{
  "image_size": 32,
  "depths": [3, 3, 8, 3],
  "avg_pool_shortcut": true,
  "init": "trunc_normal_002",
  "residual_init": "none",
  "optimizer": "adamw",
  "beta1": 0.9,
  "grad_clip": 1.0
}
Rows from block 7, named by matrix and row number. Rows with one number belong to one channel. Each number is 128 + 24 x the weight over its row's rms, rounded and kept within 0 to 255. All counts start at 0. Numbers have three digits each. After the name is the row's rms in percent of the matrix's.
# convs1: grouped (16 groups) 3x3 conv (model.blocks.7.convs.1.weight, 192x12x3x3), inputs within the group 0-5, a 3x3 kernel for each
# convs2: expand pointwise conv (model.blocks.7.convs.2.weight, 384x192x1x1, transposed), outputs 0-54
convs1.70 117:115126132127129127095127117075128111118115139088127078089117074118120124087115092083113072125125128062122073127129130127159136110115129119113117127118122102124112
convs2.70 136:123149093130085125076128102098141142149132094098157151080136100137115110131102129129075121153125119135110134143132106126128145145102109149103109098123136133112146115
convs1.71 100:107131126086125147063137156093141074117131123101141103098136089126131130118143093101129078125132126096144105127112135094135146111115176085141129100131134067146121
convs2.71 091:103144105089104107099120142132179142103163123115178156095117130125152130096102070129108131162107126151119159137127150105102119112103146155145107126097114117149163122
convs1.72 105:127085090116083063157135128101145103128127092152147125145137144126129130137127148150117086115135126121119154128095115128061115172126120134124120157149135143124107
convs2.72 076:131113122159107123139149166116118099139162153120097114118130190148166144126139155120144105105128112167115135122138152135099130147105154084152112120153095127178140135
convs1.73 114:132125127105076109129082131128154135138131118125123145138163149131138138172161136136128117118073105141131141127140139089074131114118138137168156155157161140167141
convs2.73 076:099099143142118069123119119151139150125142132146135107174106147129132132122151121095112076132108101151134132131130143166140112151118151085186125096113129111139130148
convs1.74 098:149131129118117155108171166101151133110136163074124122182126102168133116158143142142131139121121140129129127137106091113135129142162129128120054134161123134151139
convs2.74 085:125115153073089106152181119109133138125118114121129151133103140123123177095102131126118149131089164160113110106067189119117115118137142093140163164114141125169115114
convs1.75 102:145126149113143156097100150123131124146117140065090080149145136133139117163147137128129144109110157151104150143148121117161157102117149108133068133148113112170115
convs2.75 099:104127105098097099100131101087133145104132112110127149103097126148129107097103130095106134137112133126120133113113146135130092099092136116126117124115124115159124089
convs1.76 087:144154142138158150116095143123118103110111120093090070136147146110124109152166149147178173139146144144122150137171131151165161113103150107151115143146130131166149
convs2.76 115:093112075134148104123122110069112138109134134119112126091091122138123108097104115103115111123099123121142134116102119125117099108074136109136113116106119115135121100
convs1.77 094:144131085153120165150189142112150135142136156158163150142140146126106127140127132146133150119115143079151123137119061146111139151164115164161156141150153157121152
convs2.77 094:102110113114115156158133143134133111132116152141122133136139153095129163133126135165142146113101151158136147118088158122097129106095168110140130185125128133147111134
convs1.78 080:117134124136166129141129123119125099110113112103120097109134124130115129161173160136181183170169175158140138144164133166171137149141155112144150133121138122158135
convs2.78 141:069113074134133112137127118087102121107123137119106109101088120110118131111123122116133107100080118131144121109079147116112109110056146105115136134106098112140109098
convs1.79 100:118145103127081094123081123147159134138119109139116151101150141125142145134150144103118108137108124148149131115138124115076147094115123142169156137161176133162141
convs2.79 089:094143118164148089141121141181137151129148167151132122135136145116155134145162131101146082106108086136152140163133143147143126145107154116170084138124144111127134145
convs1.80 114:134128134096095118098054125131143151122141123127106126126137121133150138152160124117135137120070099142136136127134146077111135045106142127149148151153166132164147
convs2.80 070:124120150130127072106123125164172159078164134151161121170115126130125149107131109075105118134136118131135104141143159161147109122120146105139132109088121109127138147
convs1.81 089:139136108139120110150186170107155104101152105137172192164128167146128139180114113157148146101130137124116121136131119151118102156157105150108137125161164145128102
convs2.81 091:104112104128098139166169143120139090122154145129147101120137165103153166140116135156165142102093139180130156141093179112096140122096156115171156163110124126158116148
convs1.82 088:125133129135166136152153148114160097114137132097134129124126138132154124157184176143158183154154177138126133148129115182169117164169139126129147122151164153157160
convs2.82 150:072119104136127115152127138088122111102126123126113102116093136100114155113112117125141133089057135139131124110063145116098109108076149102129149164114106114164104108
convs1.83 091:146143111152113128157194161118128107112125119160184192174146161116101127146126126142148147117094140103125113152132096156105108136166091151135161104143151135108099
convs2.83 107:098122113132124172157142146149114088131129131148112088134152149104141172158148141193150145078079135141136154130094140095112152137115160126136151171140128133157124165
convs1.84 106:101128089106114101085137108089142078113115119084136112088110105101108115098145118077128094088120112093144120113134073116109099087134098117150140134160112142119112
convs2.84 122:114156088144101140113126138121125144163107115116134148074139089109072111141081121124141109138129116115122073134105130120146128149099124144097107130120151160141093148
convs1.85 097:142146158140164113146142138120154173144173119136129138103152162125142152113143150121148177131156146136157158143138150150163095129127130142134102157129148159176118
convs2.85 112:104138121130128168162150159145131147132138128149129126143110123103114179130123125162155157083091151155147146131085144119146110124112145122117154169119155146181090131
convs1.86 098:139108153123152129148147155157129167118123121152159159161148172132106132146135172165145163139125127149133165124090155131156128138144157157139107158129150145166140
convs2.86 103:107083120130111155158149157127122096104113140152110094129118148058133184147156143202127157082091158136122148106107140094099132100114147115118161189107129118157098141
convs1.87 109:091112086150134128096136104109117110130128129097123095135146120115128122095112100120128112120126119090111090087108076154117130123138129134108124112138096155135146
convs2.87 085:108158123142073124107086129128143080146148132102124114134130169179158107147167156121108103113121097157133147139133088102101136170127139102152082117140099135132148138
convs1.88 106:091132074127110135065145103088124113129126125068135098107140128121136150131127082086144118119124133105134072088117068135110144073138118118135134117169121139129154
convs2.88 120:109145092139079139079089104105180127131161110083159129074129133128156109139119123140082112133122119143101157144123101114102134134097142152132091107131110143127150125
convs1.89 099:088133091105138130083127119099123072108157124093135120108096084124141102135146095101106084125153106126146106085139125088136133065119114131134145109131152101124154
convs2.89 102:124144120079107110127141100089183127123133105115196140109110143119131145079068083112101136141129133164088141136122151129116123110133130140152145126102145127127140095
convs1.90 099:192115163127115132145130145197147149132112114140145148154147149145136117122123141180171148154139131124122127190113153145100128156134160133148089151144134143161132
convs2.90 075:119096106126141162116124128099099104084081152146065072123118150104158133149166143183116134061101159102138145117132107113144113082082158076126124134095112106131097125
convs1.91 096:145142122094146128139143152155142131111112133143150147167121149149098138161160173160135139123109123147153150150126149103155159148129172139140110165135147139165156
convs2.91 079:109111111116135148117120116107123119111111116129123147127109149076143127129140140180128171104111171137143166105097125109114097110106150131098126170096129103151118104
convs1.92 092:152132145125136133132123124154135142131156135130126131131133108129163121120146122135132122144169140131149129177139148131129120146126125111137118142055104145087118
convs2.92 088:114119120154132095127091142167102145136093170140120152108154117135122119163146154124158095127119094135169104118125141146164131118100130112134092131149128124127102161
convs1.93 097:136138160116163125144142144124149157136165131151146156103151156134140144126148155126159175129160140143162159139142141141166108128137132144141102154135150155184133
convs2.93 106:090133123117125163165152148137126133131127124143127130140095112095125166135109121168149152099092160162141147136074139126134105117102159122139152166113166146168098124
convs1.94 106:101131135126149140132122143091122125151163135136126143097127099153148118160154115101136111147158125168156127109138144122142126125120132138153127128098153055072136
convs2.94 082:150136132099145076129132157120199145096158133134185127123116160127136123094102110109140119141143151135150113146128160141146101068145132141154115118132114118114142117
convs1.95 109:077125079115106144068136084074115088127115139059142083114144110116136150113151085092131094115115136088128078089128081129107132083145091131135140103154139134131142
convs2.95 110:112150083125091129073104109124159139133137087095143131086149115153146115123097139135080120135103122142121144123110113113127117142099135132136093110119117147130149131
convs1.96 098:140132158119115125166147194135119141124117090158172143174119157103114116139136140166161133113112111128111115139128133168133143144146157173129140101117102134137142
convs2.96 094:115101120107139156143124136145119058105138127152095098121122144110140122110165115173126146080115145097161165121119109076142116098116144125118116121131115087116141102
convs1.97 099:117120130113113139134127168108128125090125150125126151078122123078132130084141142128125116114132077129128087098126140118113165117121188087114139076135131081142137
convs2.97 101:139145144120108134109119141121170129132184103135177161137103156128172127124130114146119153155132162139098174159126114127113144140136158167157124129135133122107185117
convs1.98 090:104122137138105138125141178113102120123108122131147151069110118097136136105152152091137121135149138122141133159130142152100160155153191058115131111141144100156152
convs2.98 093:117134134122108132142140166121171149127170129109149137137101166145154143123120108134109153146107166135089160135134147134095121132132167108195143139113136112141158135
convs1.99 107:096132118112128138132135088111124106086119125121117125073142109138110131111121077112138078123133131074095097089125126096117116125136105070139098147113125102112068
convs2.99 109:134121103137109136109092096105122122144128084097161176084153099122105116157106152134092125162126114107080123100121097088049127165127109126119101109157112142123129162
convs1.100 096:137128132119136121131115088162144140099128161109047104142146128126156160125133133113143115139158168118146166135125150110096108159099098130158132118153174132135133
convs2.100 081:132096145144138112122086146121119143122078143145134119165174064104085151150095173114135115128130120170161100095107144137118120139143116133063110136123128118144067151
convs1.101 097:150134157128142121130097123176150142115141141102092150146138160128148162133101131118135136175174177133148150151152158117108115163117149143146150130150166131097143
convs2.101 090:126069107151137095115083164128144147067135192144132098122133119088120147129119119125113138117123148157149115078135133155107108096129146110078101128110091107136084155
convs1.102 109:146131114141126139072112099130109118158129118061137123113143089146111123060136113093121092132126131115141099125119130128141131101097143088126061140114133069137115
convs2.102 135:109153090115092117094136103080166162120152102086144123081118132132123118101101097120077114134108126147091146157125126152124110127105140121144120106131141130120143115
convs1.103 090:107079119147123115146144149102081120136120100127157118086074116124132123142133134122151142121133147144127122147118111169117119139167153092070126134136120144137139
convs2.103 075:109154110144120129152141116117155125121137114111119120119130172173134132133137112144096136095091137118089153139138134132113122134139156088182144118094125091112142137
convs1.104 097:113117090152114078128138136114127089154096099137133111075103091154130120113134132101129119141156152101109113140123098145098092156168146073096090160139121121128126
convs2.104 110:093143106146114135137168142100132139147158105073121123135119175159146150149120154139106130127099130158080149143136151136100137153108162092174149111141151138158136151
convs1.105 098:135125129131121146125134163122115137132123136119150148073139135111143156054142153106119101125141114135147126133142148133110167126122182083124130091141152062143167
convs2.105 112:127119137134117110109122150115173161110186131138165143142100165118161129114131082125118157146125160151096166156120136148117117137142177150152129137087149126136175108
convs1.106 106:094130111109118133124138095094122103093116136109116116074138121128115139104111082130120078126129124086093072092116128100113119117136119071135102137120135093109076
convs2.106 135:132132095131099125104094106096144132136142081083161171094141131143135120158110147136085137171124112122068123122131113109055152145117118125151122090156103135120142145
convs1.107 097:113127133118123145140128163141121139097120153114124160080139137093140145072132160119127122133135103125146145110141141135119184116107171085133155086147149085133163
convs2.107 099:131125127139133110104099143128167138114164138140175158134112178102181121117128120144124153148126156125107159139112122139113127148154168145162103133109133130123173120
convs1.108 101:158144124152149108141113060133107118103100123125132098120115107112110149108159141091130108114123124099131129126148138129155110156117063075125104101119114107138125
convs2.108 098:140117124139120131114137162097100136141096124132116135111151105069071120144070139116128114128144121103122057121123142125112147166133114119094100121142124167161095140
convs1.109 098:133103113125108114143149153142138116162156073090102125116129132141175135155129125104130132149156135142138130139138122114067111086089156119139135137181141161148132
convs2.109 073:123137140128122069121150142150169139108161158151151089139119153173144170102134120095113090143116103166142111139135160156143103110128184118183119121123132101150136112
convs1.110 101:150117141150123094165116107140128143114143116135111069144135116148141149140171130127143128157158164128143149141153172114090105144066111134153129156156175133183165
convs2.110 086:117095148166145062140102144142120126101108137151140129143130109130092158139134113103129112135116117158147093093134144133144106131143138082104109140076097103155094159
convs1.111 105:105125085125140123146118106115136101131130142099144103083128100113133147080134073097122069133129126064130109116134120124156102124132119083122069120128112083113119
convs2.111 131:117167075123098129110128128110146130162138097090146125068136101120125111122096132133119101125120102135131133158119092121139151141090136149104111113153146152131127133
convs1.112 105:123118111138140126144115089110114131106122140110135090101134080111112120090154103081134097122093124067136097121158160110162118136135106075130103113098129097137120
convs2.112 117:116114080136099124115115144105119132131109116116141153069132092116093113136086130119119104139117103106120103123099116111120138152096116134097115115132123149146105139
convs1.113 093:096146139144121178116125123105111150101126133130145198157120174116101118146122151166131143082128114135134135098146111152133158136155186156142155096118109136136128
convs2.113 080:110097123120136149116154136130147053125133138090132113142109162092153119149118145189122163095119158142124168138120140079137143123116147149125145135131081099134113164
convs1.114 096:139140084132121121110131112139147115155115085065099146101123121108142124093073129083112115145142099105133128128126074160122131095134116090111114129141098115117120
convs2.114 092:124190136121115120129187147102153126159153107091122101138112158147152146086113107112134131124127127156110126187146150157145140123152124151154157118153197155128140095
convs1.115 100:131151195107114160104073128117133142136112156093099102109115106135126118123131115081115098109140124104128099133142131132120157099106154095109070105140109105125103
convs2.115 098:131145144116105126117151111111157155142123098118185186132120109150110151100094092098104161181141154170107129124130159127111124113133119152119138153105146110149145126
convs1.116 099:167152127164133096147100085134099121116095120125120090117103104112113132101146129091136108127137120093145115132173148169142095153107081080127111116134107106150140
convs2.116 098:139133113182131132113131176126112145148110127123100125097144089107077121148104141129158113112138120110135082156137149143134124162142107154100107134114159146143071148
convs1.117 090:100138184131132178087122166117110138096123161124151184145116152135108133154144140147137121083134117156142129081131131143136181122169180161140113105127112139142116
convs2.117 074:107112123105115133139155135106142090124121123096170157134108144078138142125121127178115185128119165120140141157104151107101140097123124141117152137118119101122121117
convs1.118 092:126147171147114186089116163112102150125131134141119214135130137133111115157131137125143116095141092125136146117132126150105156133140177132148109108139094147144118
convs2.118 084:102108132100134140145163129135131085106139118122154140145102134098157133108137108156138177115101167166155169132095143088120139102132138154119151167126095071141146108
convs1.119 103:137138190103118151119077126115120130119132144091104083116103077134136131125133114083112078116126131111133120123147139115133158087100127097105071116123121115140108
convs2.119 083:148143136085106133111124117122155146117126125116170177122128119103099132102061086086126147165150154125099116138107144142109112116139149149127130142087151127146143126
convs1.120 095:114110100112115093134137061132134141169142140184096117126147135133123137148148168081142099122138115098160130096137111131111100097142091144129139161140156172104116
convs2.120 092:100136090136096124125127166110137130135136108139117135078115089159117116138102126131161099104087104124145146128096143105114126133089167125132127139116119133164118118
convs1.121 102:131129099121135096134137115124107127141062111157077126133130148133135150141131146119152130135154140120167128134142124171148112126119119116099128131063111163076118
convs2.121 076:114147159154107090132121172138136137127135102137116130160142074157127122139152117117169089124096082132144150124123138113148097132125134102160123127138110120161116129
convs1.122 112:119127128115130106132138111129121096112091059147134142128124105121125128108140154118141108133141123129141122113146113119138133137118091124128101115104042145121144
convs2.122 074:110121163127103103107082167130107120147144196140110133130151143142135118138156151140143082100131061155138113135140112141104123156104168109134087119146112125150114147